{"dataset": "larger renderings of crowded toy scenes", "image_size": 48, "objective": "epsilon", "cond_dim": 128, "optimizer": "adamw", "beta2": 0.999, "ema_decay": 0.99, "steps": 15100, "batch_size": 128, "warmup_steps": 750}
Rows from block 5 of a small image diffusion model, named by matrix and row number. Rows with one number belong to one channel. Each number is 128 + 24 x the weight over its row's rms, rounded and kept within 0 to 255. All counts start at 0. Numbers have three digits each.
After each channel's rows are labels from the 100 images, of 14976 (inputs lightly noised), where the channel reaches its highest value: "patch colour" is the nearest of a few named colours to the mean colour under the peak. Only what is clearly more common there than usual is listed. The data: larger renderings of crowded toy scenes.
# convs0: first 3x3 conv (model.enc.2.1.convs.0.weight, 192x192x3x3, standardized in use, each kernel summed), inputs 96-143
# convs1: second 3x3 conv (model.enc.2.1.convs.1.weight, 192x192x3x3, standardized in use, transposed, each kernel summed), outputs 96-143

convs0.113:144145159130136149124120143144128149142110117046117138111147137110135113132095147121125129143116113142113114148137112113173107043098114110112075
convs1.113:134108126122125128131154133030145156134143144055124119111108122145090099113164128140126161115152132121144129128121134113125103154154130127051158
patch colour: pink

convs0.107:128080132132130123137106122159105125140164097081134059155136092176145126146143121138132126115110133139132134148128142120060117113142125139127101
convs1.107:136148120152125150107124117116134158114172123131142174087141088132123116134099154085109164143116129120156139117139158148171135143145129129076169
patch colour: pink

convs0.186:136129097113134118138137090153127128107120142140108149124144139136079111109139137134113172120107121154173177123124104120096152087154186141117144
convs1.186:114124141153140118116148131126090109136132112135116096098100134110151147166161112143136123158090101144151073139154112146139126135095107094126128
patch colour: grey

convs0.47:150111154138127135117136128141148156137088151076142133111162144083133145141124160138103134109123104107118142142139080121118099135120136080096121
convs1.47:127117123113145109123135114041144123141138105068124121139091163145097061120185111129127103146133131145143137091112102132140118150139130139072117
patch colour: pink

convs0.132:112126113125139131119123108101124168158100140127107138108162138116155101152141125129142180095095083128145160152164113101109135125110139107136113
convs1.132:161114132128137129102140107136145079158107123151173112155119138127131129123135118154142112130164177080143138129143137121110145153177134127142183
patch colour: black

convs0.158:148144130086147110117156103108165147130124124140139131110137114147146116125108111030105083134127139149134142141111133127115149152117101125115131
convs1.158:111110117197084192118088123133105120109127100115111139114107126137118133095104136150125140146126148141082111151115137166151108117127100144129108
patch colour: green; cyan

convs0.150:160142130137131120115161073125148148141131104159140112111124076149109143165031089093115075117120085148140167103107108140160130081069085118146106
convs1.150:114123116109136130108111157129120112131168130106123121136095123127167124071156124076136125120155134115125120074103124139091127143125149158097104
patch colour: blue

convs0.159:125136152162137142148155100116087128151102150164141175122149089108141144102117125158149155101138111111120134094113137154112134105149120137166125
convs1.159:118091109080117115130125134148143118143151129118125101123123169121134133144127131129098153129135149115166120151164153165119116173116155136103149
patch colour: pink

convs0.189:138106135131125156105116095118119169175080167123129129144161127156131126100173139103130168124123131129156136152131132093116131113102118107136134
convs1.189:104151126098142119136117091106085095168130140071107157147093115150137105167147129112147123117093101134108101140135147109110106069114070162150138
patch colour: black

convs0.119:103172138139148118130147146141122133124122124162145126084146124148138100139143122155187194143081124131146140107170156123128135098158093126133175
convs1.119:138126147151112147170092099131134134125159118111102152152139182148087145140103125115087123155122124099112116160121143102108108125100134171121097
patch colour: red

convs0.7:120135075126062122139094120105140131091167112122087106104132130143121117104130141145068131106162136089155133124143124120120099189147119144108117
convs1.7:143137106164112105114150148124128130120143093137170132121142103095108133156107110173098129132112149109126168141130107067124133148138146145150108
patch colour: grey

convs0.152:126124114131098126133111123116137124096181120092107133116140093203138118119141100135116125094138097137155101095106178130077178103093150141117112
convs1.152:114121148165138137095126133150129134102134128165169090115147112084119109151065166123133148126154121142128121118106081115167129131126110101131144
patch colour: pink

convs0.54:117120121094124099102132134119071128170149107115138089141148090162129123135155107113091081156084177153127092138093138150122117148092136134120131
convs1.54:152143151139157168186187144124163102129106144125099165125103138150187146138110125139142156116146097105120183101140132093107179116150123133138129
patch colour: red

convs0.30:121167140100121110153088117098166115135153141116114168131103118144117132126105155069116128079095116105097116101150155135130150109113166126101126
convs1.30:123090124105109112088144110134101115142088116147139082089096138087103067114140101151141116126135108133094118161096084149153114119150112084127122
patch colour: pink

convs0.71:140111140175124124105118139169120104141119142142105143142128132141141104105151078141125110125143122135110122077115146163123120108121139103106107
convs1.71:142133114120149133112105154169130092129121108107107109116116105112127127106151120119172139115121108153121117109115124129107105121145131150124118
patch colour: green

convs0.65:111130085138115102120129097131099118153161129139102092135116098117113117131143124106137113151109158148144133122143130168140140162124150130119119
convs1.65:149116116109130132149119120112157119092101126110129138130148172152165141175104130137122145113147078135148147131125130122135138114164111140126118
patch colour: black

convs0.67:137135113150093113121122133129117103131126085137097082105111139144114116129144092125135094126101104145135151109122134141135120127158157138108114
convs1.67:165127140173151127137077117135089111087107140133124129132133123136119149123139092140133146114109060096129140122101108134134160085076126156158106
patch colour: black

convs0.125:139131119104164118159140130119147113162106127156127130126132141124092122121138104160130162162113122153118151124157116125109133146163109118137104
convs1.125:122078142136131118103147141140101129143147127123172110132130159152188150103115097141145104088111148124166126133113142109145142141088123110130137
patch colour: pink

convs0.164:107128111151122138167151101108080119137142163142098136122125113103144134109134116158160174121128134128124109108150153132131140081127125122150116
convs1.164:105133130119143092113124097133154140114108110145142121114133128124159130163139154130104124109174131131206148157158124140084157159158151151139145
patch colour: pink

convs0.16:124124145099193136127133134131124105091131151151116124108117110110115150130115110132104110133127093127136104105113120127135097146154123121115146
convs1.16:160117132129130113117148132118114137148136140144126114089174122080204150158137161134120118136107144120160115151149124130134118139123160091143165
patch colour: brown

convs0.20:109159136090125145107126109122116121124096153155119134135109149144117115110118112123110132115114120151141138197117105091126114152179114144109149
convs1.20:109143136087133072132107151091122169135130133130091164134173121120125085133158138091115135136086102114136127108134138131134115084092128135149129
patch colour: black

convs0.38:127062121137085108110119124114121110093161106097098111147120136167129119156147110154134122106127127127120152116095170142044164144131138150120126
convs1.38:107126137147142104077168135154116163129086125164172127085152096104153103144095126112110139129120137123121089136125118097133141133122130126104151
patch colour: pink

convs0.136:129104118116125128128112134069153168150133158133092121145145143133149096134158152158142163125104129141133133135137119099104110113119138141093106
convs1.136:180088140133113119079142147134090135124146109162166131108147141135139128106145149118156108121143185083148177107119105185171153118129137097147167
patch colour: grey

convs0.41:133152138161115136110119136084119111141118122092134148171092212105101122119156100120123109124109134072118125110102092143125114155140160148119094
convs1.41:116106128111129114096134108136134168148186117122147125145177121132123085119118125148116141129135132185140152120104135143118128098101136152160120
patch colour: brown

convs0.156:098109117135162146141104129162125115105123099150126114112108146116164101126139154119198171141139111137153124157137123178172158092132176119162163
convs1.156:140139116111021142112158148115116172168159155116126135118166085095088170132137149155087113083149130132126143114141127100132095128134114117140106
patch colour: pink

convs0.19:135117152138133123115093108103099127124120133095132148109144136118113139137094140108097103117078121094134137106137124091099115097081105126178151
convs1.19:122109105083116124154115136135134151100114116128086137116123108123092125051124115144097130120105108133145090133120152139099132153129100101108114
patch colour: grey

convs0.95:128150145122148119153120119128112119151156122103130163120120087191120127127136134132139114067120130120126117145137201127028171130124137133119112
convs1.95:133130116142119142124128133137130133128085131148123132149152139084109091113036142132133118150136146135106138138108077155190130122132130121134140
patch colour: pink

convs0.55:120203120127099104143097112109116107129145122064114185118123103146115114128171111141116115106105116113137107121153169118099149139099149149117094
convs1.55:127047127115133144094136130133139136112097118155125081141142145114116089130075123118121155152128118158130127117042100141134152147146133065103143
patch colour: pink

convs0.70:130117106138153100101111132120067115125175119132141110104130123112138131124148121121165128110114140153145120101125126184143120157128151143133112
convs1.70:128130112114137137181128131110146117097115144118140125175126106139156123185105137104112103129157056119125119100161114119120149121104119122107120
patch colour: black